Rows from block 2 of the audio encoder of a small contrastive audio-text model, named by matrix and row number. Rows with one number belong to one neuron. Each number is 500 + 40 x the weight over its row's rms, rounded and kept within 0 to 999. All counts start at 0. Numbers have three digits each.
After each neuron's rows are labels from the 100 clips, of 14976, where the neuron reaches its highest value: "loudest" is the band of the loudest frequency at the time of the peak. Only what is clearly more common there than usual is listed. The data: telephone keypad tones over noise or synthetic speech.
# fc1: MLP up (encoder.blocks.2.mlp.fc1.weight, 768x192), inputs 0-191
# fc2: MLP down (encoder.blocks.2.mlp.fc2.weight, 192x768, transposed), outputs 0-191

fc1.738:489498505504523561454488451447420513484554511532503502545491437511550457492500535532455503552531448476484508520494534477434513500495448491607497552499588416516587487599483543500508528490544542523581445421580495504469503505522538491507513492495504506515519537547419431533507537523456487478495496498502522544498481485492477548529562436503545491459435485533465547482482384571496502529507470496510482464530551593445452456545565505534519523561503449560468450452439448478510574401528478539507507436527455508540468542506536428504506520479520499484490517463507502507510497484399524526
fc2.738:482482497571507499481440499538471481512465554479483471511553467503485545512491501530470518593548557533458483513499535491524524457557471481522472571517554419492471498486527404449516511490554480520479483506556447527473574502515503515486515519545501466510460499536469527507489593466476511483497464502443481541539532541501526512526471544472449485511557561475468549539538502509507463505538461490482562532455579429518492450583559502474466533529504432432503385453548504495576561545424507482514457408534345520488484448454435456520516477501542498438488458526525513468467556469453460466
loudest: 1000 to 2000 Hz

fc1.299:531484481455499495486484440514479496439515461488512499467535465468556576378513537456488553502497398484515472514498452540501518480506501623541512488512427499478508496454520578540500429551474493488508512558425449477499451479560539454484499483429474475504578481515492478536427502468520498528468515527499463542510517514471557485528475432485530381529488485509568461529503441464492451427537436538506471463499485490487505610521466504541466473547443535436536453535514522456572443537554505514501503556531517550509477544463463577563549532473517478468544523586546498484504508522452483469
fc2.299:539541462474476499570480505448463492542532534575588531499504474473478585496499502419457464500543579478465547427467454510452428460508521490505513490524527518534439526552520437465528482473485475456471509518493508433526464523463551497526508512398496434480491550499499501441472463515393430490510547506393471545473455450485586467580454465529585452496479502471469476480510506492482470464467531499514494502520444576514502470507535505491497484402443497470539490489529501571529543524487505489487540580501566500549525502535527498444581509462528574541475538462449477586478548481494528489
loudest: 4000 to 8000 Hz

fc1.399:503500453530515517497490516489548513509475540491411493475481405502424529435474515543426505501543525435466532554407487459512496492489477525444465580453566454620496479528461533521429485530459528483511508507549453456464438482535509479460625484524506417511474548541505544537489577475546490488526519542562476513446431494584557483547545530461456489531474510546520489518492506557458544479479473578514460499470503478537492465475546549483509522445569531502568514503491395511481578510469498500547522452544470545434520540554471577506471510484477477511499511535542537496482536539515493510
fc2.399:527516511452422458589485484434494495438502553538521535487460561508528457525495480437521530468496494487459496393489495552433530506531548547529476493497500489422491563458494462562541510507495480506495555442428470501492518566466474516471461587513432563515548444504496482516495433531419531512575530495448535506502497465543470545465478503512542464449551596536501513486402505460442531519528488456505542510523569468505454479552509484534487532555417499576449549496485544550520443522485507485475478507443541471550507545508535464484538519621503549523513508521457550533476426494494446491
loudest: 1000 to 2000 Hz

fc1.462:493463559505486508492472473479548520532557620503514568492479476510417529554480532437497503477477470498555491503592512457447499577466501466492399565549536473409523456500499513507448487506470553493470491485474439575531510458554496541473507482448521518531513431482502514534524474501503505520434452434484563533513533519489446484502444526545509529511523564539433472509648567409526511499509464495462525553513527485513416522480465461476503536484482545447481467571497539463554484493522491507474515456421524575516480505427470516497509467501493465481525450431492471497491589440508490534
fc2.462:508519493483496503438503494497495500512498472452530477480583496510589545534515478547519475467450471567533531430530503520463507456499460465461468517451452564523552526524518499526462450485467518569479520538504483438500490555474476511547520479511518488480480551575517459425544475549518559538462465575475501406529504551560473501463424425468508541527482529508562437565467478577478555520524431435472533531428518610461550473492521538469595465614513502475546512464487439503442491467521488587502542465483566551490492555474528474473435544528484482559481470528524506463504479517509525542
loudest: 1000 to 2000 Hz; 500 to 1000 Hz

fc1.386:466498507514558519561531549515544522439519520484454545514538506424406548569479540507546568432457525481493512513478507495533464509485540476536484460465415511515483517454497435493456471547488463529488495415533589479465462501479490484496559505471588523448487439519529531596617500494588511552478538459485491463496516468511480526531434457474541514513530511546539420505553461466547570473523508494589515486465509470606514468441497505401558458453491496510568524477519509473476479539487421529513463490469533542458463494483507521515471491526478491501553527521477529438528444491433501560
fc2.386:476482522550440539450506608494480458487486480500429492497532525499461467476467553500534537516503510544418499413481564558537494446507526567522531528492463465436485523539481498525504476501455491515496541582576488490507496483446530495613433538462475505520519452468492541457413539455436466532500468448514467502511561513485520433510522578479517474476487485512498444493499589565617497444503541543422485538457557480475564487538530561513473446539490448529482504598503485431527549494538486529515490489509462476586484438534496529513525525452554479506457436546548512499531520520479472452
loudest: 1000 to 2000 Hz

fc1.657:504453505464496424526505512483456440439514515500501484407517518508467447424471517459456526436433426469446463450489409459463464492556451555478497453460500490409447435447488493526432458511472463533501489508468444459543502495518541501504537515472519446469491493489462462463517566552483496498513528520565509549498529510452551517542507501486560474481523480468514454514519471509507524510506448435499506554511390524536468499548450546545501497511540506568497522515544475423522525490477485480529521488503465559549442496539547436459471491491507514406503512617493638459472587518552493518
fc2.657:506546512448519532496463535535532467471437438526494461553481422455469522505516460462547531450517431543465491454480529577545502553504570506511507469473512521490478528545486502545490473454531473510561546560474526519451510545469526501544553419487437570552446541482444518449398486500441533529462439539475472482555455456462547530456498556527552430480521551538449528471536510427551474485402533487458503452522482427519521560502481538535528495516520473539487417568469514432539467551526459493510490555475518468512531495489622519502504543570485505505564525459493493499497512499437433468
loudest: 4000 to 8000 Hz

fc1.147:475463548510470535471533510491570562425575428505449487546577530533544570518513517396523485533443475471454547470516450513452492480503447495507514470486495470495628456556531439494492476549463487529533460485507544534500490444535508478493584444450524507584502448471571506536477552475546485492459552479542501492432512523452543523465482514501478478570580471496501509530428457454431535507488514426491577508498470523494429469438491487479497472528502483509491593478544453494492541521489470528509482488493554552431489477542503466587460440508484496540587484472460497515508532545422523508
fc2.147:550517490563522501562473475471485540499464540555483534546454465475520497481499450537536552482546521500551461572546569582572512488515477515511479461476508542500457579503512481507469396531446415475467592457522498519513493595475540581582532543504513509519573582498526458522476509518509540498472529463476532460511486558493442563499491474481482507498484441444496475562528528479564493411540558515464491438524496518494463546552472486554549537465519533449578506403434522510523454449523510469497495435486450512473501516475421563500412531491495494536507461455482530429531518518517499513
loudest: 500 to 1000 Hz

fc1.670:472512517490525449470449497488548445547528436488404486447541552565523558442504441480538542491548484517488532434553553500465559459502416541478466512536547528531492460551476460497494566536491459486502418431473549573506448500468508527491528503517468490596515481480431467481430451491486554469464447505523468498539557504542448416385525495463518495528518469505484532489538442484487441530496514440503484456526436475529443480511540522484451512542490490521415448443490500453542443467490470571530527438487564512488486509565499465509520439531450469474435485472426487448492482454515494557
fc2.670:581499466461503458444499512498497506503524508486515438532456449452572517567569495502476444522501513522477505510433470490452577432520538502470489480456540462528563526457414481538570518513493462487508533471531517487500553531600543465551540546472522524441494510514452599504418470491436489479507556577433440534533513501574529536474495498496495543550523491518520481528558537504435474430452511508511515552475452533476536541483523511525550510537499501446500508511451516514525572537445471488581445447468438513496566452546583532494533478579515472471465506489423504492554434588469513478
loudest: 500 to 1000 Hz

fc1.196:515447520539445476479529517460507516505466410473508511512515484570462550473495467506510428468420483526502408446463487523502549492526512526485495544493554556462458460482534504609566563572491541521501477494521535475495458463513508513459512521496517448535535499500470443569465511443566428449448481529467462520496548502496514428597485446494518524492473474595515539485534463414430454496542515439504659514466480476551485524477489475485464477458443513601494460491489496510522499446435505500509437474480533498480426437496524484488504552478527450462555511466554464457475526522505532501
fc2.196:521501509530477522610499433488538495432549516531482558492507467528471581517477455439479475503551470497540485530537514478454467542467476521493451422483540525498547525537537503469442503476510463465502471495463486449497451395486523488540520511503493583532488587476518504534516447554499547518430567576567548453531456405510464481518432537516497504485503526465502507524498501510529493421510544507516435454520508585419497521557433553508522468502515510445424491537464459523508588468514512530615451498528496475488450533532450500507496539544404539490474528431441514555495488561498519528
loudest: 500 to 1000 Hz; 1000 to 2000 Hz

fc1.257:547496478534546417543458533480522521522514365517525510514539422534589543500546466549462449474589507510528598491453512530413521512480520497473421539454443565543519509554516486515531490549507587562506500497551522507487461517517472532554531513442408542476563434466493494509481457559510566408461476485512480497492493498552495441488586465524581485507533463444495551537507533491463515448544545475501483518535502471515527525503543550544509473487575493490546525495537531507543470518542507406503496387527479464498505568482473513498491553479512527527451491507469496470487467515519473455
fc2.257:490459505502459415468556514418442531466481574521482487487488572498451541523518590481586503482451497525482398480465470469481515561561456540499457528552522440503495509484427441508413484546509530505520491542450502532490490480503478576454512492534513465444497454535445476476466462552461518525446547551462437508413497524539477501540407562510511480513495500525492503458528499498495521552493404480494506547514515465454567489526393526512487543537530501516430507497559514541510495467487533563442530517572450513490436484520448473538446482568512464446457503534513508555543473499525591525
loudest: 4000 to 8000 Hz

fc1.622:472450603515533518506470461508424521515494543519509506469519499512538492480464501477533586566520573535524496540501535477465464532482575481537428516527505494476567560504408456513509508513523493485548463485489532515491462583491476483543434481470479522483509585452435463546559543508455456573560510560441515476480481456478523517532463522456511469477481492551547478475533549459549454536487539530513452490527527520500558616499506442511528479462428523463366465501476521483499470511430498504522504427538497528474507490486492436484491553481466447431548466426507463436489484505613456487
fc2.622:474548510517493492538484496553479558497541583545547478445464483483438485486512561536453474542466512497582461426453479483498495477477436470580506543502551491541480451537539550452444532482496551493477486570407469489514517430500572495516481512492452509485507446538580451463493487495519475503510545525527500438473595489400451565485451474516471456488504481506483498521416492507631484525477538521574566479509460571454510452471496498562463511530523511543561573502530519449497486519547455487472511520462459570432428526483555495533564535497527523527437499467508543484508473520435483471
loudest: 500 to 1000 Hz

fc1.326:509505450449487494477497486521486587450544537496512545549502498455484532440451546504569517531566571495479583472445462516496505465477471491475547556426475495522492484542500544545436517420465433416519399510471483502545554512533495511560465505498427533509417522478499438506538460516535447488488523462516486555527535548460491566426560563487573569534548547522558512470470575549530557505458506451500527514536529511537485555515459489517540508489494503543515474474438563510452457493471507493473517505545454469547501471502410466462519499575529525428490447477539409449510444507482475478
fc2.326:505462519526438472504565492472462487600510458526512478545504483514518558495494473498469546493497439523537443520532507452564522561552587525499484483489530534489493502494583467440519432487513537547453472458515448525437436456510540507474511525546513424549509461544547513518487534454458472519472438487504539499427489444493508472516464544394485481512475450436513520491493446481482497488470523584447495495454555558542556503427547461485563456526539497444440548552511427504495518557508546523581550527538519532473517522487528511455503373461511534517539436548482486548538589506482552542
loudest: 1000 to 2000 Hz

fc1.199:463565433508489513492546495375485495528509490576525465502592418461540444455546522395501511571484505517513484467550501534451485446507467485456506469511508461486500460485537461448504467551528447450524503461554559502466479533486567545503523477478467471483482423569551478524487536490518431503482538490505392445510494477494509463474419421565481531456499445465435473528496458535455467520541471498473504467533531521539460485510403556559439513479504435405506484465508518493503470528494562489565439441517518509492544468445504532511509493423534497511539509516567501510473492574554500514
fc2.199:475532538530518528441493528537532525440436470455468505587506505534432491495551489562484523576452533496481466479501508521543439489509527600488459511478501529542545495515463491494468585465451482494460493471471482562551509467429477514412471555521455466479444534496516565491517484524522490561495568440527487515468513495525473504510507502453542528469430416526559449531498573520513447458513482521511493542578416538500492439518546454491458542463548497553409549546509393492487526449463465481462517514559479494423476529485514590512419452488463514513523511504582482499518443463454461547
loudest: 1000 to 2000 Hz

fc1.643:542506462517424524478484466490473553505510444544588595562520524451552475525561540544459458543533529521436554540455485454509574457435486527500471497515583524477541472526495541513452489541468561519478535516454586479468514454496504508489437452484436453484460495503536485550514479478468529487448533533532509526542425532513494512445456417448533519541465449531546540464535517463465458426541539551503492485500519504474493428546509521551530477478458520442467515449489465453493523491449528488468546447508454544421466498489565471454505413459450530456468551529504593503566560544483474554
fc2.643:437504551492479484459459541493528564524542549432459490528597400502475520532517459413497493485522584441567475427548494501582464498526505474565517460534502467474496551458541494496576483485557464404401512505493478532515529520549481576542473525528542459535409568472533509493503485477502497556482493491506468475534566506505465455446512446524472490486464390512481507531458469545518525487486508517531504524538513511517458544521493518504497573482570491499473428500493492500465463502483543513529562527466527559490484490489418515566516595380537517541536477486481463501467435520486504478
loudest: 500 to 1000 Hz

fc1.522:538529497453437512474502571546478461533523460469518551509484530563506515504488431382474452460573466470483471564555509517562477419490465522482517526450536506490462508462530464426488532510533517568531533472447559516492497525540534549504486463502532488485515462503549479481517550428534518479482475487417478542505447514450474560499481574449477470554502389501491526553650481449467456461534530472494402517485445519506491504550495513484586494480448563549513453498478526526540395528488527473514508521493442574547468477433541498496528487502472526507501492540468478450490481488491467564
fc2.522:478508596493496491491535464450435478565513567510433461523533485475556484476492502513468485415467434517503520508496502450393513476514499462491410541502524462499490488500544500504483447483568540543542466469545535522551520517435567489510496620577526474562552500575548545439518420496515521491419483517519544470502466432447502475507534475585552492536505466550497493541561491535439528470478504514448499494547494559470558496411541541483499566509526505479474455561494476494442531477537496520548496512409521448454523453455513489524460537537483501493419502552544441528499551497477465527
loudest: 1000 to 2000 Hz; 500 to 1000 Hz